Weights of a small segmentation model.
Model: 10.6M parameters, 48-pixel images, encoder arch swin, encoder norm rmsnorm, encoder patch size [2, 2], encoder depths [4, 4, 4], encoder widths [80, 160, 320], decoder norm batchnorm, decoder activation silu.
Training: soap at rate 0.0026, held-out accuracy 99%.
Data: trained on drawn human figures in many poses, 195000 training examples, 1.3 epochs.
Rows from block 0 of the decoder of a small segmentation model, named by matrix and row number. Rows with one number belong to one channel. Each number is 128 + 32 x the weight over its row's rms, rounded and kept within 0 to 255. All counts start at 0. Numbers have three digits each.
After each channel's rows are labels from the 100 images, of 14976, where the channel reaches its highest value: "strongest on" is what is common among them. Only what is clearly more common there than usual is listed. The data: drawn human figures in many poses.
# convs0: first 3x3 conv (decoder.mid.0.convs.0.weight, 96x96x3x3, each kernel summed), inputs 48-95
# convs1: second 3x3 conv (decoder.mid.0.convs.1.weight, 96x96x3x3, transposed, each kernel summed), outputs 48-95

convs0.5:122099086071113112102122087106124132083092118113141148096129082070117121068118115113094103144111127063065098099066143105075138103077101148109145
convs1.5:131152163130036110074176155140125135117143116153117143120114129048128137122107114116078151141160145104043156105129163144137131106144130155133175
strongest on: splits

convs0.77:133144149120117098143158095167072155153093097115195085115141119091107088158141089136195134148151122122053098138133118102139081087111096093132097
convs1.77:180181166067082139133140083085105117110125118135134171115133132157145090133146123175101167158150083212112134154130073125162157138162137110171163
strongest on: bowing; splits

convs0.10:118099113088122063106112102123123089096092137104120133155130098105024114155068113054131168187119150080067085098124129105100127124094084130114137
convs1.10:152143107163178165168126153095081132136128079170125111058122203109048150164115109132100133139125129152201120101133086157110116077204115160110114
strongest on: star jump

convs0.17:123129114074166075105098108142084115121104119120124056101096112073077149117121103074138124136096146102102127124143166122114080101076078137125122
convs1.17:171165119096146138182100119171116151117189130103109114135177070136177156186172116106143103147144116125124127172171143042122119082104127112127173
strongest on: thin

convs0.92:108104097109129100139103084130075121189121123087141086113094092085094103142177126083149110096088140113139106102173147111098102092218053149157103
convs1.92:153181112156109159131139095116118173112113123110135120096112082156110131146116162175109075174133106121122127125130104115071101102155100075136036
strongest on: lying

convs0.4:090098078105145087100115092109078095099073061114131149153146155147092126128125079108103120140155106093115068107141094144116103101112087109117060
convs1.4:154114130108194128119078078130180081069121157137159141187141167098165156123106142169128106123150154091116145152077134137132171100138153153140132
strongest on: stocky

convs0.68:100108109106142118115121164117085068126052147136119091148164117096089094086121124090115106157086106070089105092168095086116123124118076132118083
convs1.68:089154130109141124112149188199145054161154152166116144173181121142118128112086092111098103181097157208122146118135162157112193129204140125090166
strongest on: handstand

convs0.89:133118113098118161073112043116096150171111109117133134154093114077114114129129066065153139119102157096149091079105161113100104131083099085102048
convs1.89:157176112093092115085110069160153121097113134160142081107121100140165091120182154088150215132157135180134116160148177174160125132058135115129107
strongest on: bowing

convs0.46:083124108098103150192084054157123100198100094161157080092142110079071115137102077057134088149115097084102083141146134085105144099106069127114148
convs1.46:141174138166119164142122126151158071137148093139079167124170097121156200153130133134097130121144064170113179137166131148135132099125076106164134
strongest on: thin

convs0.32:092103092081150085109136100145093086145120095098085092130108092091113092136141095142137157129151152095058132119116089109083092157119106141154115
convs1.32:111138090123174165164136127079155105152098118139090132134106127136126130119136163147057084132111154177123113116109105099081124164211141068113149
strongest on: thin

convs0.16:120164135075075143189177171190104125090129151190139122134105135152149178124103145137112109135116149140130158159138097129143160123124174126153142
convs1.16:091088133125141127135118084108106138161115085134092151104142168124074126166129138098143101121134110087197160148111115180111052087106144045103088
strongest on: stocky; star jump

convs0.35:114130085072147118146143090167104124146090099115149095154098094079109127184137069076153129144120138084102112125103164120119125106045089058115127
convs1.35:154169157126113175138163106145151085116141146137113140166181155152170162105141122106052062121061115141095056120147113141177173143137156128116180
strongest on: star jump

convs0.47:132133100108196098140103126122097130123105102120115091154085099153091135090108115111157139146083153080048118089123106050109115158069066187119114
convs1.47:103163132161082149085171108170088093113155102192051080176098109160116084096114106125179107150163167126074091136126145106083148174106112117124128
strongest on: thin

convs0.87:091085122068134133076082085146104154141138065068136092131107078132084089064133091107145152152083077141065079141122139118126123117087108111107113
convs1.87:137103130112109087119037094129121137154171099064124144135130131089109055124164114134170107097124141180095173163158107122132160124144095199103153
strongest on: lying

convs0.23:126080074073143085099134088133094116126168147093108116124122093100089158136077128079094099098126133123106019117120150117100111119121050153084156
convs1.23:108111096119126140141097119139109152150165131144165159150136139058140148167161166104130165132199130125145122131145034149091148106123123084164129
strongest on: thin; splits

convs0.7:111083048101153121097144119120075095149123121142116131138133088067075109098108119109134122103113144077100125089153042119118106091106042109080100
convs1.7:161118112185104112137159111120117083092146123144152150183114128123165197104085135058063158076187119057180123092124130098064146114132139182159125
strongest on: kicking

convs0.91:059089107094165096098088094151104141159072070077121108129071134101048102121145100083182103096129186089107117100150118090118139112103106121081081
convs1.91:119101176077081156154132107147147210069138102121129087086086127154110113126110120169118141161160101088082166098074090137092165073127150138109097
strongest on: lying; bowing

convs0.62:092139065062103121105129101089120067109109116094120165131077111093122115093114060100145133109079110078121142089106119084098160112126103098087100
convs1.62:084077119143061137144126138113181130080108135139140168125072141118135136145114142108115129097094109115157102081105176092142172194167117159147187
strongest on: thin

convs0.48:103108125083134102068118090087107134137071115105126071157096147125088100113116095104146179149148160127080080135086105129143113087093091096137078
convs1.48:186137107134144154070109103108148136134057148113158154081163125152117138115111124090116145132178098176137137106131182124110068087108136098158097
strongest on: handstand

convs0.90:135163117114119095141125130192130124133101114138122129133162126167141133128100160142084109139129146149174160106140135193132205144135195168167105
convs1.90:111149088117118155181138106119112124180082115147109121080137143161092135111137150118133086141164124145177100145187104135117065133156149110108160
strongest on: handstand

convs0.73:095126148133111104135079164088117141129051061146083111126120094125076141113146162100102116052117140092188079113099101153206075118169067100094104
convs1.73:140153157174104107146150107158102175112083103163182132139094134150120098119179122084123174141144112115138090132085070105170136118118141200112162
strongest on: splits

convs0.95:143135103127112147147150090072101160129074098103092078074109108108087109092078107071143089144118097091106080134133110092094116132078058137123089
convs1.95:159127143147130086122072169089094122084179139114125092133105136142159126113112120126133092174188114122100075095115135112156141201067142109129103
strongest on: handstand

convs0.40:085079083085129141103132136097105119149097104134085095084096130132102077082133109082140151049119063127127106129109165091169117115149087127081067
convs1.40:087106075117081119069122114107107168110115131113129155066144133174098113122113121140133115133163096049117122123112111113157123091090124114078111
strongest on: handstand

convs0.60:109122159099111112154144073116117143108115109123116067069114105087113085102133152098126096138141097105143068129111121120151114144126027122077171
convs1.60:161096128181094124143113133135084125135080128082129132107086134120189115164129167139102102069133141114160089191109128176146134144119139076167077
strongest on: lying

convs0.65:102095142154181145086060078118070127163144128123214115113124144154054108154075124115126069126137123112076053119142130107141081165099102132114125
convs1.65:148150184118155179156092119105143112163113122108113213076104134156101141118145132115158122115124122078205127152118117124153156141095165035133084
strongest on: stocky

convs0.19:083070134112162045155103102194120121118100150183205104111079136150093172141141176156118119150063160178107129098192103133070128138089118142129156
convs1.19:105118158166146148110113084076089160147109066130094145104129141124087103142107123108169118123140111082174158175112090180141060073094169060118090
strongest on: handstand

convs0.54:105139130103113105117124092111116077146077125160135088131127172139062112110115103138143147125113117067022079151143108094127114096081096153149120
convs1.54:132124087057110125126113151089163115119120177161094126094111149182091121178190142176100159130168083177172130139106124150096110127140128067205121
strongest on: lying

convs0.61:093083114154145147106137056106126087148036100100163135099121073126050109135135082087093103163096122152095056089110151120150099113126143155092107
convs1.61:133159159160119118058114083150115104122084143134152137144126180099135099095088121079202130128175135093132165148106158151177067115108205131126164
strongest on: handstand

convs0.86:155091079112114109138094086135099098164111124125168151086095096140086069100113081162141133133130104079094088141139086109145123095068048142136095
convs1.86:140107048110123100091096140122122133111115161110109152121181113152122104085079123184080122137142092208121112060124200081094145165140126110152145
strongest on: bowing; lying

convs0.70:140083143079100125052157098154094077122101115141116092116149107108114113091162099123142122151123118141072089097117124126098102161122072111100091
convs1.70:142114154105174146189175184126138118116152159096152084118140133070122098154199082180138082163133174164110071144109090118113112104144156118120141
strongest on: thin

convs0.14:147169077087128107117153103143091082143060098120133199149091132152064141132095118048165162158125099138109101102154150097111115129095106128069097
convs1.14:134158109061118163113175140150140132098130092175131119068154137112128155090112122157189063110123207126158196170156099105144113209155156190117135
strongest on: thin; handstand

convs0.42:059062132082105172154153118095136132160058140155161106102110133123067113092138094099155105115099091146134070180133129106144150129141108159079121
convs1.42:114137157162096185121108100083142116132121126144131118111142158120101132143115147126115143138168071133148128172113116102157097124119177073128144
strongest on: handstand

convs0.22:137120064127136090123146130134117138098089087121134139136110100126073114124119123046119145135105088151087061098152108107092111072064087155139114
convs1.22:082105111127089126142084113127181110121112106131127100107111142206201043163122095089170099150151126148065118184161121136076138121127173063199137
strongest on: splits

convs0.26:076104146114141075150119117164101075130104146120126114090115127096081154115104159078083132158089159141050077073094089095090067137100105072107141
convs1.26:106142107132123152219107136203165078210149102093108145130107125131100123164087123127105164167099151082121110146095087124089153166175174123080105
strongest on: thin; splits

convs0.8:111148154084135107102139078098101122185120184103113098079080101121143132078153122136119145154081129080085091108116125035125116133066088095118159
convs1.8:136137077149109129131068140083164127174105152144101162078139123119090151162117171136127103115086164113129042123129089135106097164138156111168105
strongest on: splits; lying

convs0.66:101114100094106116161175088133097088108072084151073079128129073111083144142125145085135141182080062140100102128159150136071107146123122158129169
convs1.66:164172111113119103139105103183128181181112110185111097099168125094101117122128114103150137112073148185099138116147091138171117106148171137117106
strongest on: thin; splits

convs0.44:137171150129135108102142070102129120129087146164144080125094109095090146074120135085131114220134173139095125173096103062124088100150103098152144
convs1.44:128183139116076123206104157128120058121128115173167107156110132197160084147105135134176095147143143157110143111140089126106166125129189146151121
strongest on: thin

convs0.45:142075110097136153160178102090099090036090137126151174099083080154107104117118174089082073148148082177112126092068106114129112165123141119095135
convs1.45:105123161168127129125118090043099129150128094101181144106103143154149147135145139124151101096144106065175171197126102161128093118076168108109089
strongest on: stocky; handstand

convs0.3:125085098159141105151156132127124106145114144186201153152095119104081088151124162100092147130090112111062050118148108129113115158133149141131161
convs1.3:074076145203190123144170092066120116151119091148124162119166154105144092142146141152165154125145102080085126152117075205137066110076196109112119
strongest on: thin; handstand

convs0.63:097105134053133133112152152119154129163080070095141092108109141057087104085099079117158111107115142083065076142116117073122131135097114136114117
convs1.63:150199099111122133065102130161114121141187129115127152158120162120116167133154134139099188101151125106067155084122093060157179133135175151141131
strongest on: star jump

convs0.21:082161133098066123145115090229116123134159142121123045141149150135139151121055157160134096116111110091142167116116114122122173111137107122141117
convs1.21:104117135127141151100098079068087171147115103116131130096156123112110131121169133111173097115156125093174149165098097142116065118072170031099118
strongest on: stocky; handstand

convs0.36:109085131126118138126089078100128134118111109091144112111103166104113095045127083073161143121046115147088066110124132052143020099115089142118117
convs1.36:129119131147166125103085099132113135119164173121101112130114142157136174067111149130076145166087208143142109124131107077127097112117123127131115
strongest on: lying